config.toml
model = "image FSQ autoencoder"
encoder_mlp_ratio = 3
encoder_fused_qkv = true
encoder_depths = [8, 8]
encoder_widths = [80, 160]
loss = "mse"
decoder_dropout = 0.1
beta2 = 0.98
final_lr_fraction = 0
Rows from block 11 of the encoder, named by matrix and row number. Rows with one number belong to one attention dimension. Each number is 500 + 50 x the weight over its row's rms, rounded and kept within 0 to 999. All counts start at 0. Numbers have three digits each.
# q: attention query, key and value (stacked) (encoder.blocks.11.attn.qkv.weight, 480x160, the q third), inputs 0-159
# k: attention query, key and value (stacked) (encoder.blocks.11.attn.qkv.weight, 480x160, the k third), inputs 0-159
q.8:530565419425497487568484513499453451502541516391550487424574536493518597561521443483512598429594570579440463462510530482507415403522544475451515534479425518433580480564500517597420483421451517559452560605471443517437472567494566458428476436416485504450600453501549506466502532535455523526535469495506566455487522406458541542444532472428495479424468550553499502512461592524553498502418520437495502475494496567511487482474557450486425400463452494535587523512492543603483536524467439
q.9:522545491529506515445527433434516403361611461519519465525490524525528488544438486526430507411487527460475549489430456455523455489511524532472528542455516610463493553605464453496531475417404464537510518556449530453541497535538472554470571564513458511459511380460461485375561508505515608432536493478570527525491465510475564436548452464527550527552550592614539451419359485532520446477538536460480466534546480514530539533456499500559534417438510573501562533463497493551553583510431423
q.10:476435583572530505458481460464540517465490477590515571591472460488516392445478550474445414561442407416544493548487470530482565540457458523543507464579588507583428514432475480429593568540560528461573502393501576518548504456539474513576568525558486524529403500530508543487486483462571489479485537450474449551543547596547520455584492469599465541515511472468484515461502414465466530515573509557507527451497492408442470549470455616523588606503542531484433465525464498417549473424535520
q.11:512464575594503520429499492478529535481475482594487524583419462495475402451496545530493434523395436424562525524509436528483554617464432506576520490526567512563445524468492476396601526568538488435507427391522564494566524445503417581581519552581503502545390503516471495538500452477555516462440530518498400527513504608526454425566482535572494505574549451468497517490531378479454502507573508532497515524498526414485507525527469500513602561548552519470448497495557433422518494481518577
q.12:464499455409468468577492547548476533612413512410469495427554523489504577498540476467552537560589529568464464478544595531498490406508493493449442473501429405498551445424538551602396482512529527536524532547526429539384487484459588399484423432436524484481582586503532517565451551484458457575514471513468548481493490424488479618424542496430491480411445467423488514588581609492518517504428469484495505469482509553496479450506486552455416510476484453527482465510480544513451431521548507
q.13:510550495526501513444513428441536407387609474515539483536498491512536505565414483500428522411495525467440523483408495459535447447521524547456534555462520610451481538601468461497525485401410499553532538571449532462508474517523473563468573544498458505457525372466488483375556505505511613426537480461550538534489486504485576437562435458522542517525520586586514441407348488533538450467539525475467471501543473519507519529452508518568517412437524558533551516477472507562556563495456408
q.14:530461588578505492435482446440507494377587501600536532597475494503501412501479557490452427453414443419549518516472420496474537580483511497579553532535590583530463504540457463392617519504511488460496476465471561495592511510546416586549583550565478518519409419502487505438548433492580550429479529472522449506498541594530532386603484507582485520554518511534500488408439386472464484494566509533523517493515494416489505548486521466540585502511511565474499516497504470473541531456493476
q.15:482565476516479473442557453439526450382584529509476435521487531557552475552445493485434488443486537480494583479436495492522453494548542525454479540436517555423482482559473449483529442452391429515517480553449512465556503476537439569454573594469442485443499461429417472387592492536521551436543500523576528506458435502497531440543445483541571503570521575528564423448384491546504434481534459461485457575581491538555575513463472481560503422479520557479592598417516482562526559544457398
q.16:570444551539494578451574490483503448496545511566519481544471526590566434432525513486441446499456423436603605548481488545488554550505487520535536444474523486540491576465486445435546481525510423418548479441454484477549533453553458545534539626552426465533409473430401574481489430470553519492475578441568470522500432540563482481531509477581540532598478538430576455528501441459430492495589474545520460564585482459533578531472487550533599556493519582395443498405524518477499505520544496
q.17:507429562545481564465566459547505466509468488524534505559497499582582442454535540522435471528504472466591566549536512526516576547546499520556532414465534401522437593437486459447552494541582462417585518450440493480537503422546483472486492589589424451549436522430427586521397469530582534510446562487558485547520451543496516494553540464568556474535515502413578435526553475413467497589556474513543442532577432465512560510443477571558580541518441530411440475428493542443556501495517540
q.18:564462515532546505466486473502518545520473621602453564591451473489488478475491573382509447506453470479543511510475593540479527564443475525548439501557557641559530435514518503409579529514516527435490478498512562594581506595467430505600539525466513498555422530512493514471515461460522474485457524526480486522442555576605475471564471512539475543552378460468477529440393391469469529419524492593532531454491533407459467502512489406498546548614500472497492466506555474452538466445563492
q.19:427530465463489446535487455543508444489436441389473500461572476478514566569479443609481565509592562589425437481509444440553464470539537520463517489454480411433484517527509515568451470485489540584495551560483489488417441459516572489382453445507488491481593543504536486544481570533501563516507460524479534525545504425388569508504539470452531402404601519511501473483593595497558505601430546416487461495490418575495477471454506487543423423438408470518541491530514536533548537516415502
q.20:476573435443516431559429548443467542485533506454480487428513519428418549543503457484581543482503524536425432452467489459467439427465509448447470573538447578485545423552496533569444507459426550585443502546554486501448511558470543530509484401411566546444573459569584426475596543471416464515565459518452537431474554452491494542432488528435438508449488497587437566488449549576517509438441530479455554453419557538490439486551517461439415456451560465571549573569502491563441504499480460
q.21:462441542500531548503464570527470542570529505602516504520474535491487457431554532413545491523463459481544512526520598523442595452488450462542538491550500497580472476412496503453517542582582488449508459489514495462531549575418450475598532488591530540525437430514511525548453453448506481514518534536514470451481531543642459523475476529518472554538387426466488549536404458436439487460569454625535568455481573449512494508547483562440542551544522476488396481496419489421426430491639577
q.22:432483503524423564460553527527510468487522412470525439453466545556508490450502472595478511504492506499507566541517465506530535474616500502463539455437466306503419619427473453520468482557533419507546470487478441379427522413551523491456448550628466498496507496451437504545438512542486523465529514464567475513564401489465492539456486495510553490532573507513564465587611558503494432585521495487480468583552480541555577527504475634511533504445535565456434548442438500495473496545483547
q.23:555478528536514548460509527466497564526545569616491510551425514504474436439518565396528435501411443444560541520489561565457530528462453496539469510541518604575526468479515495422564526518516480417497448454527523525578544566479424492631554548482518501523415474500471503469530444470496432486479532492512457485455505579623430488510456538538467601585392472497491531501393391506445500391555475599514541488498572424498510516545486490468574570588584518491467493486484449457463459480587499
q.24:542534467509478465511539425433497437427543482403526501477556482541552523557468472580440525473521516507477481499468395474532417550491559526477506491469506499413516545568486497538487477430400517551516577473461473493493464414577576574403481525443446470466547514464495521447560526503530525503500495432502545528502477472380571486537534441506529479447598612504543440457612537526535542522428520385459432514555424549482509512424506485571477469376481533476579570482560551562576567500399411
q.25:406477532486455525485443591570505527595482471570479465474442540451426474453519455456568472526477528493480523497518533505475558404529426461490472520506459432552468494428501498482483504583605460503451393567549494506478540532434435489558535484568564540529487464536495447544447449522451456483538484556502445460526483498597434511421437569462490561568444412517451566574441511486474423512561494561537574507441583497536504507595501537404517489601518491527422445521418430481386455524584614
q.26:531535442490540459518536421466500536438453486434510543524582454533556519520506601551447528547527503558510458519520467488527458596494597542504485459499543545451510513542505515525506503444427545506551607430454512511507434428547563489434434491450438457484529600475527568518548582546546540543464511492483546544510518501384559530559578414531512392405582476481532453458600514526526587512424502432433443467536400512463489496396506519578487518503470452478562519495566582485600515478397404
q.27:437515472465485454533497470525505434475449439378497483450568489496519556565476435607466556501577550559434463473496420433547459491542549512458530493459487401421474530533476496574447480480478512591502556545470482481419453435532572518370450460513480506488589528494527483522484562534498565510518473500499545522539489422378572498498537459469527415424605546503510468495613610510553497598433531393484454514504426578502499492451503497537431434410423490513541510516526547537534552526406485
q.28:568475530539520544464501517460506567524541576615490521555428506513482435446513574399523438502419439445561536524492573569459529538451452495543466513545525606569531459481517492421568518522511488415498446445520525537586536557469423486628552541486517501523411484504480510471518442465505427489476522496506461483456512576623435489516457538543464588580393467491484528491389385496447502398554476595522539491498572416488503516542483484467567565588565509487469491487488459452469443475588503
q.29:475474522515450594470569522480494429491591427504559449448485556577529471427512444530472499511471463442544589576500475534494554447552489503477563448435449407530481609465474442523490473540492421483549482459469417398497546433563508568493504594616452487494471412429414525481464470482500519499526550433578492503531404489517482539460476473520556547573542568535580446577515534498456470512554493525476457566559491520553575541488476629522560527424568593426417562422472517491485515556526508
q.30:458475517516456596469582510493487433503575433514549451460481559584542472424518441535466496518473469458551600574498492523498559455565496503483562443440447397528467613464475442519490474546512419474551485481464433394486540434557498548497496599615457488494473421424406529493463467482505526493515557438574487502530397494522474537466490474522562534571536558516586441576515527491450464522558489528481449569564490510554588542485475626524570516434555587419420552419466516494476520552525516
q.31:483563435439542429561418522448466562488517525454474524445532500423439553545497489476565545490514533546433408463477503464468443437460516459468475569549463598490542408557499549571455522466430574573463531533532491507483507571462542515503473386417560552446563469574613450480591553477439458526549458522438544433474583454491522538456498517442427497428489486585420554467440545559518535440430527490464555422422540520465417490527520451452416464455549451582552552587508500545471514482478459
q.32:503550459479471445488531450516562493499513528434419468492506427501501540590429442526505566452574586550442486457496508407605417462448470568461524541395476507412493483556561569513479409441461525535472493550528497518530391542418470503415466527434525452454577457466477448486514538507500534490513399570495517562521480443444550480529470530441594467461532583474499438466515541509607455525448541413485432509509460563530514424490509474559407401382496452550556539483564454546546560550469541
q.33:483476486494520590510493594533478411470509385494587474408486577478464507414563473568543537477489458478504512582505560437469590437575575461468588466522412463585451601537471479524457542467471459502571519491522389376456571514571542463532476498589527537409495473527503505455495510550416429525544526492516530468496458511478405575420476488492463520531528493624497563616514524543486473490541532539441539517467569539498496547539507532424522489448564547497465577520457524483401530510429485
q.34:511518471468504444495539421519528514524445563452361486513534423523542525588444455553467554458596566534481490459515514434574434492446454555498532511402499488412473487543551544510495419490475538516465510534489515543544400521438494480405442529451471455483549511451474496547499538528535557507487444570499514551535491453457586472547510498479607410454554553459527418443488526461558475599447528416523422512538422539509515441455471501588433418345447459512536496472594501500581571547470576
q.35:453529515526490474502441460436528503528625511507646553553483429450470516535459506458505544487476554528458443465481479490501456545479458532495440534538509606470620457494529540490531515398495562521496501536526536528475450535417474503519486456464524529518513382548563470370516473354491470465492462535454485534507586509487514457528493539490452590456396498498444518428509477581541532336495513479429525425459505474455438472528524453511498470663559439556530519556436446536541476446527456
q.36:489474533521496525474566489549521545397375520535361490510494498540525457481511528455476400569469462509545575552488513527514519508455514512529465471491537382545376520462500492446529500645524462457467519492479489535556491476591488569494609568500471450512456616453422519578552505584541516481468522433513516511450453524551521485515521470535513497556561559426542461532388459417471491668523510522620451556542475469496549510467481508529533521421488590438493512443576549523496521503523490
q.37:487541518538483458501444449433541500517638510485631555576479426460466512558444503464499543465478562525456443448478481497516436550459447542490451549523527613461630436512528552482548506402477558521490497524529536531497438540408466511498496465446522515520519382536549468406537492371511478462480465528455486541534571503476533437554497528479467577451409508491457508416512477573547533351490539472425514433466499468461439459512536452527496465635548429559544522541445444534559489443527472
q.38:436512526500495492539487508461461525566592507523671534546487513525503474495553544398506433527437453525535471470530478589444506545520500464541403500561557530511571417444488484485539528509584495459464459480489544508453545434530486505580535467452491491545460512499522539504443457431504415528461533433505468457502534533553464487502558520531445566499397378469522515475515463504433548410539396548517517490511516437491499512526544511468530570744517470480501432491401486524491386470551439
q.39:517504530501478500498529439507475600559400592514496501571503478558558474481508547438450472498483439544584508496529490602475514521493531498572495480485586461482535506427478469447550478605531492442373464440457589505496486521461476494552478527507436464531440620471484564657527520540591469511448549469524448505504540527562537466575550498545515396520490395395557457453520445446448516538537373538596459524555442455518538499473546490568509615491479516446421436454505505509560483531514479
q.40:495453539528519558509472565480448496491507464563594529504488577494488459403570550469501434537413419451545513547499494592400580544549530433531477460611523492588507520452436429488520586548530467467529503448479504474462608457580522504591538465566487548533424536544522537502492475493489458503491593426499487438480518559550441528465517478554398543541465429537494566540496453506401545456552471582506569492485553434472493580516498523436586593624512554463446470520428535462452437440522447
q.41:557514495450470464540532422508536584502436605465424498545516390534531516546480516439515520462565468523521484456547487535558460467481474574545471524451535474438537469431558569488510426520476539462420461472516528536525385522417457501493445510449496413498501530463473529597531547524565585541445469502471472569546545485514552492548557540476576328471522499347526429428503480473544523562481400470513425499524423500518517417485540535594437526383500440527461445466554473517585505532525515
q.42:538493500487499515513583429554534526514433558525443521562488438571544460487517479401488449493495434556572543509506544611539521529455519559548446464449554426519496483423568530466554434609542492423400472452516552524556453514496449521539543557455462404533453582433430569602493511503556480537415502482500497560464498510599515480548567504506552481509503506412557434468408449407470532555518445549621418544561435446499552440469495502572534581500522500437479452411555498511556462513548487
q.43:549505512472461477519543420518532573512424600490463509546503419540538492513495520419499497452534448549546497487532521543554496486473516562553501497457554411464500504418535538463531444585495528444404464447514535511525426534430459515526440540480486420487462568461455546649531551549565542532425483464493472571535528512549548493565560519508557338502513487356539436443497447442513518581506382503569419516544430460499521460476535557590459572378517497488436447453538483516568502515509485
q.44:520471506538493528434548481571523568422371475539330501508458506523509458474502540533475498548480489419551562547503469460520492514423474508528556467482512403513377562601485452455513504637479457464504480498497516555566522477525454544445510582521491480531455599465428497606572497546536614473470525453523466540525434538510498481544498498525515425587568534467521483522462475491466497632542551492492482585506484497504546514469435486536538522376490598435520432464607507498541572512445528
q.45:526500470469502456499547420545523535533386560470323492523544445539563512563465465547447537489588544520503502479519515464562455509444465548514526481405508466432458500530527515498514434533504526507451516526478533542541426511453495468417446532460465453500522566446470520608489542547547568510473467543515510541515490465474584480553517473499600385469565529450543406453478517449535484630464517440537419520554416528510522460433472496593453443349432486485526456468607512485572558540472584
q.46:547503511472461481508539422506495579531413603496431511573516436548545484513498522430470472470523442544562497484523488571526491501471510541561495493457576437459509489428513508461542454590506515451379468452485557524522443524436475508516463521476463429515465585463468547670540543556594535525434500467509476533530546514554554479577559499517551354487508446371541435429496457427497511572505375503578438518553434467514530470463539546595461574417494493476436435455534501514578498525521494
q.47:486495474462518504540574549588518427354428490466373443399549503525502522512512460484550470496553510528484557539475521438532505434451530514436510485448441398492389515511539556534445460526522476501550566552514423480515475555543547555432589512483520463465546511443465496439509528543460549528523473523492586491411445440498500537430484485454570545484599638525532478562406552437531459587444532474540447514511487552540554469505470491479454417356516524493571534456533563533432584545510488
q.48:394496366476521523544517526565540553430406520493433514442530477462475497454522598410564476598502617527494504583447613512548523521490576547429413436509447502541393585450557557548416512477414533491525546524530520520427474461464555439509476473566535479484530569524515452541509602468419530577488459545441574515415472470520481642442508488440493466477454556454470507537412531526530563499472422537463476498450496548467487476503444508494495501447492475512467508521587536489466472461514431
q.49:595456622540505501468493482437438465527595497544568516574496540547550452494510451540434505431470360488551503470526427521418521520470458450590592517520583505511588439504435423438615517541555476479492489439444483457588550521542468564540540527480433530531429436486495591468498420502594428440500589434563447471561535559526517409559499481596486556529497450521544499471561430439434478512549531517552534471559504414505505552475525507510539545521555526443479538475417511486529513493525537
k.8:530550452508455539490481647470457430520529533465537406370480625499476495423535508552530496492428524552495538528460470473434537501579526422448520483518482544544525541491451428545441566475447444536526493405501495460424650466505529472551506483494513570527496527519506476499524486521418469512594548500535518414509451501446426583362464493506459558551535500572507552564549537527429469479489489543516548554484571558562538586531532505379541531526497524483470563501499513479343497542475478
k.9:507560452455472503522552507457518486465569525431576438442525508558532549446542425464497525510453492547508536527439464568529550504491600535419443452470476568503586515429548532584446480430418506505445559456514542443445452393409543542542508492540478482535532484448500541383590499524452433555559508565520600513503442458532455563435481445478522599479470540529557453477567541472518531421515439564552457504541478571536538516463528574510464551563474386472461551466530558526445411514606401
k.10:482433543487553468519508360534549570468458463541450610618523372498518498572487486462476507504586463446509457478539532523552474495410473568555481509495521462467467462515548581449562453508546577464486526607506499533572344529515480533455499514515493436481497492496507534495473514491585535510402447489446484579497554495538573438625551499497526449435477496440488453440450459463564552536501511466480453424509426446429460414460463494620461463476500471518522441510487497511646505452516513
k.11:472456556500538465509515353524550566477491468533460590625522368493517512583460488432473490491574484449503459464532526514563470493412468585549481522478511454455471454501541565455563438515544566478476504601502507540580357511491462525464494526505493436466517466486497527499479508495579532490408453504455475589499559502567577418632532510493538453444455503416491455427456458474565529530527503466480456446517434447445470414470472504612453463475510481523538429500517483547649492460541520
k.12:478529466500492546506458635492406442522469533497517441390498637476479481434528549573519535488459522567495504537504516445397501510558500384485561499547498516544505539549435411510464587482488460515562507422473492483435650581522534448500501463492507559528462533545523443528485501470438500512565572484538500384492490494417454569385502496516439521543563490565481571554508531540422475490475495518499566525477557530535512565534506423381556505498507533482468580529470521432384547518401513
k.13:547549428440500514541533571439494483466550536432583446389522538544519527419563458500535520504456496542519521522461452526497561507522588491429465464500480586521587518452541535580428511404437502492478566425520512441433501400432567513562514481511487495523504537466505548384564480528426432571562519540514591490503444458499448599387500465475489598485474531557541489519595543470502543454497462574550481501519496566528517526481532561448465556557457411461465590486516563489388437507569405
k.14:509473532508528470509523368517579567472519465509476594608510354506519504570468438450485489493552461434506472461503503529586495481414472592533463501476495471471485469483560597477550419510524572470441503587533495535579346449502475556475484520501501437459507474481490546472512505532571528498412435496450478606539533517566547432609517514492541466442463495421503442450487449466572550517534511474474438458511425450443477414476492560614456466499518471521530427495525487574624469460572507
k.15:526568504485449535497572484460525465500613493433572441475514496560541510455494450471492538490471446552480554521463454550548540502482579556419484486420472577492599536486552528578444432437392474510436517422500539436474451489385497537515528535493475467489581418437449497422606505447463409509521499594538578542474425419565492537475473471458552585489437584520558446467521569503541504402529447545509434560542481550541550494466534561528499590500492410485433532432548512555477457535563439
k.16:419481452517551518495539438462568505501569482578552526500509456522554473457461527489410446551486588493470500555469515445565528521490598578464537451453516551499524543545525516499509450468455547475469557602483549455504446477458500500462626544546451454534608420456480481379474465487511462526487447533495559552444494466535526508542507436492532669469497568598533421454460514509555518473451516562486441448559436557462490492429535475582568364567515440514580581481433512549542505459498412
k.17:445493456531588514486523432417573436469595510601519546484466444487493483479462504509447426506482548477462489529450514381567540485502568578466604498477484559519471518564539526506533452430417564475519536569517516478562448458508481510489613538522490453480572376502494453353481477500481486518477430512478522553462511501495509480525498468459504641469543625597484466449440486544562534493439548508468450465511451542435472471464519519561556352509531461539576557504480474532535562452455402
k.18:403495498545469513452496434483533534498551416570626510544514478529590423478431528514367431545455593455442513538444475495521460543463549531460481455470543529455546526563467473471516505524462511528472544554437586518427474442469482472403609524540415504563580463462497479430511434512543489471514487511530506511472495504520557479558472405579510647509479525609537435438501506500530473502515550521485488472574453541482491535398568467566581405636478481502534547494442514570548464462489458
k.19:578509534472490486526490555502458462514466553455397492487470514464414538544545442514617561409535420546535478450535501504462509458522384455547531566529463459528441475458517509499512513504540480491543430422546419515567524523543487529580376476447574502436403511542503512588513538511463519509487520488475430482581513522462448498459512598463482354502528479398457574554510477519463509527532505439492528547424552429523501470611435538439427586385518543503441434522570463453465551536492591
k.20:565513544462449481527480564579429547522402514397463463514538562502502542525552496485572581488528448534542498470556496607429471503507444421540417502530508437483523485432466478500456548544584449517479464413505479520456556546500521497512383455484521550521416606509515557639522540507522534494523564486507490444526497508482491524467512536530481331522475402394500546544553517447440484523534454484546552538472547463552519520537479485442438663466468528465412439507523528453469453543533605
k.21:398497476539533491459491446485537537459537489571596509508530488520570462464438600447386443605456615496460509542450491479518492543461625529448469465484537550481557519539471480501475504462444532517448567573455582495426487443493511487443641518557452506553604461467513495384501468495521498489526479506512569504384500493540550497531479405542494632493456534586522446444488512488518499469446480557520492457548465566473491536409548457543555437584495457501555564485431533536524446460516391
k.22:495525434471618519553557498435556488471560586540449516445452475487420519453527561441546487564525509526518511534487527403571560465541592563468597511471470567568466513522592560528493450411433522436519513523587482465531461514525491487551542549481571427436503396492465501381463504460450491567447434518439559558416477492536453520472533527412512531478492603534463507502394506553528544469412441571466456527447492550467497435531507533494506481388556473512591588490511478470480555507468393
k.23:412498473536497509468504447497535544480524444545609503521532488544592456462454557485379442587461582456461520548462494500529482546477605540449458436468542530476564531543475485489495493502466512513456564573445585494419482477466505477413623525552425496567590492454501494413494463493541487488520490510530562513425484479536555503552480403548517646506459521603544427454487518481524494474481499560508484461569451565479501530387567457567572416621483469496554565475434532546539448470512410
k.24:611510526461488499545510533517469460563465531405399504494482510471437562546558414543605569395553390515543476459561518514485525447544400471555549544529451463518442482460532530502528493520561488476545438438551424492584504572498501516563359477440550488443401542529496508610471536509487495524470512504480444494602511491459451506475523589444508358492568455396468546550519483502493516529538511452490503534450520437515499458588456526466432555398502528504450448520558477464485555527488595
k.25:384480472535524504469503494492543553433530469594596480491504497528540433444445593445426430628442617478451523537446468498523472541486602530437460458470531534484547532519483484501459502479429493517473551566486557486377500403513492464457638548567483512556591442467490490376518459495484481481536470493522554516385481498555516497506473440538491641517407558591532469476500519505514483461474480566507498483522495565494511537438535508507558442603505490491564554477444516521498434489532386
k.26:623525530472484487525493529519448460513446543419393516494491507471429541568548448558567572415551393506539475449553510540472511483525394446566508556524460466500469466483511517504541497516546501496502455423528430529611508589512502540546375461441530501441401593541502502610504548530506539508480529506473431473572513512426477487479514565472502338503578455411465558532519467504476512532500504420493514536459519429512498477579459503469427563371508529501436443522581485462486568517472590
k.27:584502536473496490531495551506461462521470548457392499481466513464404546541555447517620558414542415541542482452543499500472518450526392466554541561534452468521434471464531520507513502504547488488551426426554417500580517530534494517585372472456576501437410516542503508588497534501459514510477507488477437481581508517462445498452518602452489357494540477402461572549512482518474511528532504444494521548428538426521499468614434536438429582383515543497450444520562471454460556530490587
k.28:408494474534497511460509444498536538483534443547607504523529492542594452459450554490378443584460575455462517552465497494529479546478605538451460441469542535475563524540481482485493500508456514512458566571435588496424482474463508474406618527546420501566594492459494490425493457500535486490512491515530553515431489485539555499552479399556514646502461511602542427451485520483529484479479497556506480458584455566485502531389574456561574412625488464502550558476437529542540447468513416
k.29:425498447490582517520546432472567534471534526556554521476495455517520490442497612421461471620502590509496499556483539433578563484506623579462526454465487572521522531530548530518488462442447542465458566609520534468474440490462497467490604543544488446513575429452486503402464492479501505541485443521476591558377478462560527527516517450473524592468460569565506430472452532496550542469436449584495430469522430569452487472437530484571555400521514439506586574481449506523530469466507385
k.30:422501433494590516514544440467564534464531534561535529470502459514516488430492596430465472614503578516494501543476542423569549481504625580463537460457482580530516529532550545517484462431442544463460566601524529461479441480470499484495607551543498442515582421454479505381466494479499507543477435531470592559387483464554510522518512470460529588465459583566510438474450525491557548478422450578499433473517426566454491465445530493578532398507521445514585577484449500519527477472505388
k.31:566516548469430482516463550581425533535420516402473482522532548492495534529540483505563575469524451522535492468549491603426463505509429414536426515536507445483518482437459467498475560549578456537494461400494478531461557545499514496506377451477527557498404607522517544646520539514524537479526563482511473439546505518479501515473507527531475333520485386402500549536547503457436476528544468466543559528462550456544507522529479484444444661466462536471405433515538517455472461530510600
k.32:528488454507468554482607459513611497597517440466495498527421428515493452472507442543504555493493466490519546523516497500649488466531487625479518461391454510524515525535595563447511410480537482445525467509574529479433416449485426506492427605463537400534461524452402515580444479538455473526440408579478498635513428486491435495528484549441566508531489494521518458535607455543590520493531555498465395562506456535499536423507505503544550481528477463493527459451503411506552540543448540
k.33:589458464525538558518488524479502459529530402468505542472486486437428507519542412633542549419550540462481473501528528442488517463564438473515496487533425543535456561590509510549552545413452508508561481455546477467516515461540540476448404448510556495464464465561529482494446534556429465501448498509440443524580492557370437505470512564467461501498593577592452556526558477562535540566567623400411503509428488495466475468554464446459544434489426506524479462548445471477506623505382538
k.34:542511454518464537464589430488633519559526464450474500544434413520516432487481434540478535503485479499511532522506469504664447475535498647472534475389488518498513517512587566440534424469527504467527472499556544476433401432517436511488432600442506409540475527452413509575452480544481458515462396546482498649522440488511478474559488536457565521515488493512523433504620438531603523502523540494480400542518447524494525442489521528569551492527468469495544471459527421511569536526456527
k.35:426364508446484499556492539580436506530460511531458472460521572535538608437579557413546485512517373538535507525521571536465601470478512479528445444513473416573483497471528506528396474553578477444508508583474451567515493549514517510593521490525496491475496538463498615520523468419482541549507553462528553430382510431563467596448528482478512453507443446504522488550411579437451505457437440604542520467525515486533519497496381482468484534466513519482457482482463565462435395498596481
k.36:536612558490502401503480447431527445460535622469560552577529451480509449595437514497470491461539549530516473438552477436495378466510513517559551587511587548396502425504493526441636486475464540518440496408477534539570474523484468488462534509423471484506524449536516457455465492591610498504466488494462456518549591541463594411600542508525494537457573530461475496391473418481490523527486508423553499458512497417464479479495583515551446501458485469493554550502571491543561594484438497
k.37:447384523438474493546507532570464526512467526521471476469535550552557609441573574389541491527514356546540518521520553545498573480473516505519439454505492418558477489462532525501391470538576495433511518574468452568514482551534508514606514502524473481486484557449490620536518462427517566545504529467525562454381504424572497580461523479476521462497428428462532466547431560417456496458424420603546492469538510488548519485476403498492475533476513512478453491477479564473449383503619465
k.38:431492574478493454519423531544399539446462553522510495487574572499542570541513570427507460517500523491490470445481499538373555551487498380518485527591535465450493456436424435556459566577505507533457528544423476542559574549494546486504581403562448588484535513513575484453554505455558557500557576434541509368462562485542559493469504475540467457466442450427505519474396570442410463496459428523559584451518515479512476560503505482480435533515532517489451502527530582486456397456595488
k.39:492573572468481409498421490467435548413482573503530499508590526514555501584475558460484415545495579503475469439460409571403450581447512423493507567550591477396517417395448472522518539567465522547435527482426498516511546503514511516486604443520441556509571532513561441468580480463584524488554529436542486396508568474563586456509501469542486485462502478452515478448475546402429453508458426480571548468534511459504477549471570531532425541558528528502451525524543551519493420450597485
k.40:470506548485532450523404549496382503416482553534511509468578573480506551528500560458501450505507535509483460474480504495343520531467515368522479531613537495473487471471405434557493590517462512547477536492438466522566591553509571496511568397544468599464534480548594484426561518470546534482554598429517504357484573516500558512461514456565438488464514511479486551478392546455405483507474449504532607443494544463503464569499498496449450520474527535501473541552497590488449464460553456
k.41:516570550444474430497528434501477596494450548451502489536564491560578463538474581461465457571494550531508503489483377614476439564412540480472497494469594471426509432422518529482500470582552501489442543468457536521425470492518491596447577511523440473593544597447480504534530457453577553537521498481535510464459499427579578492538509445509523447464511396442552423460556521385471481528434436497563452512563441489523510506422569504586446548586502494460491529473565545517543416476595501
k.42:524562587466462416510463460498436540416501585440524500521592535547579482557488562443465481531525585529537485446491418533416439561467531427521565554519593473401512425449430467494545547551467490518444523463411540515581526515517514500461612473456413522552520542485526495441557495516613475502529546410553509434497570476540632446551550473551487513469467492391537443431469509410443468558419457483581514467573476457506498528475565487555425537491485528449520509488563551526534506489565481
k.43:530589569451467414506478453482458557449495575440525500527581501539566447585483562466479440565507588522510479455479376611441419581432512447488529540508601476390507421404484506503524498568493506515422530437439528524431502485519494562450574478513438502559557571491519470492565477497591538514520512467534484431496545447553592457534526461518505451456517452442535445449554528390452469537446435466586487492552469472499486510455603504563405544561494517460466500495569543518538439465586502
k.44:544582548526526446476484441396547422529534569494547558605491406483517426603445500518446484446489552483483458434512466424517383498543447534546595586515582536385467443520496513429619468469486532534519465480463530522480451473467420510435504520442466492490521415521503446478464468568595510467479460527484417556593579552468574390593500516540490509473500509522483477396474432499520518492509530405488499499522486451460474482494567602539467477537503449528529565510560458507594555483442524
k.45:563548469522462509457577415445618520543555497434466502565453414536540411515450443528463522509479507492500544506489436502628399490535499626465551506381527528463499496502566555434571435466507506491537488476522547478441418426527437513484451603419484424541483528440416501560465474553512460501480425523491494630537452496518517452582476518486571538503480496507542423471624423521571509508521534468494407551546448514500530458471543563578537494520465474484553490455555418521590543524468522
k.46:498593567460464405493469461471459558453468573467531497530580505529559471580463560461474425573490580520487471452466380601442421584442518453476511539505602473390530422386465500509517506585486514526416529472432524512445511489509502555458589475519436519558568551493526454484561473479587536502541513464533488428495546466575587461528503456528500469465512447437525457449529532391450464520446432496579512477554483478503478531450596533560428547570508520481463516501564546516522411453602505
k.47:549527442544459532446591479526593443576472450440472485532421475519474483480474436569461553466481429537524566545500516488601462414546495596479457472406478503522530559577503469464560438463506454469494467458517558471504470465514468490464391602449499436520464521456414507559410525568462461478451480553502492592515412542403459487550467509513567508578599539538528463534537439593569500536539558470453439572512498517515567491505470420514584489443429508483525505427517437499541593571382531
k.48:514535461456569486539460439478458593480539617486504562471605510508569400479499541510467524522535553489520389536477451486458491516525566485511571456555577555473468523536478522556518572561513588533522623471471580487584478530448591509435547422475460511516485476508610515521512526530533527542519553537492581494535585478520567521508534409538465516347491498513525478459543530462506520579423534507569498349520410522440437534403526498539514490426530451460535523543483589502540563446487507
k.49:472486538538454494467564526520560445513451446529490452546402484531468584525491499481507464525479473497507618459545517531555503499504438537503438534411456420499539480429534501449512402490511418447481377528513410533424506482520389457534467614513512463492504501459348483470431488482480485465462450485532413537489417527486441459509477582479555504636471494482518483554494475530509456438547467488456462653523561493559584454565457504496488515604500527512495453418536398480488410582536523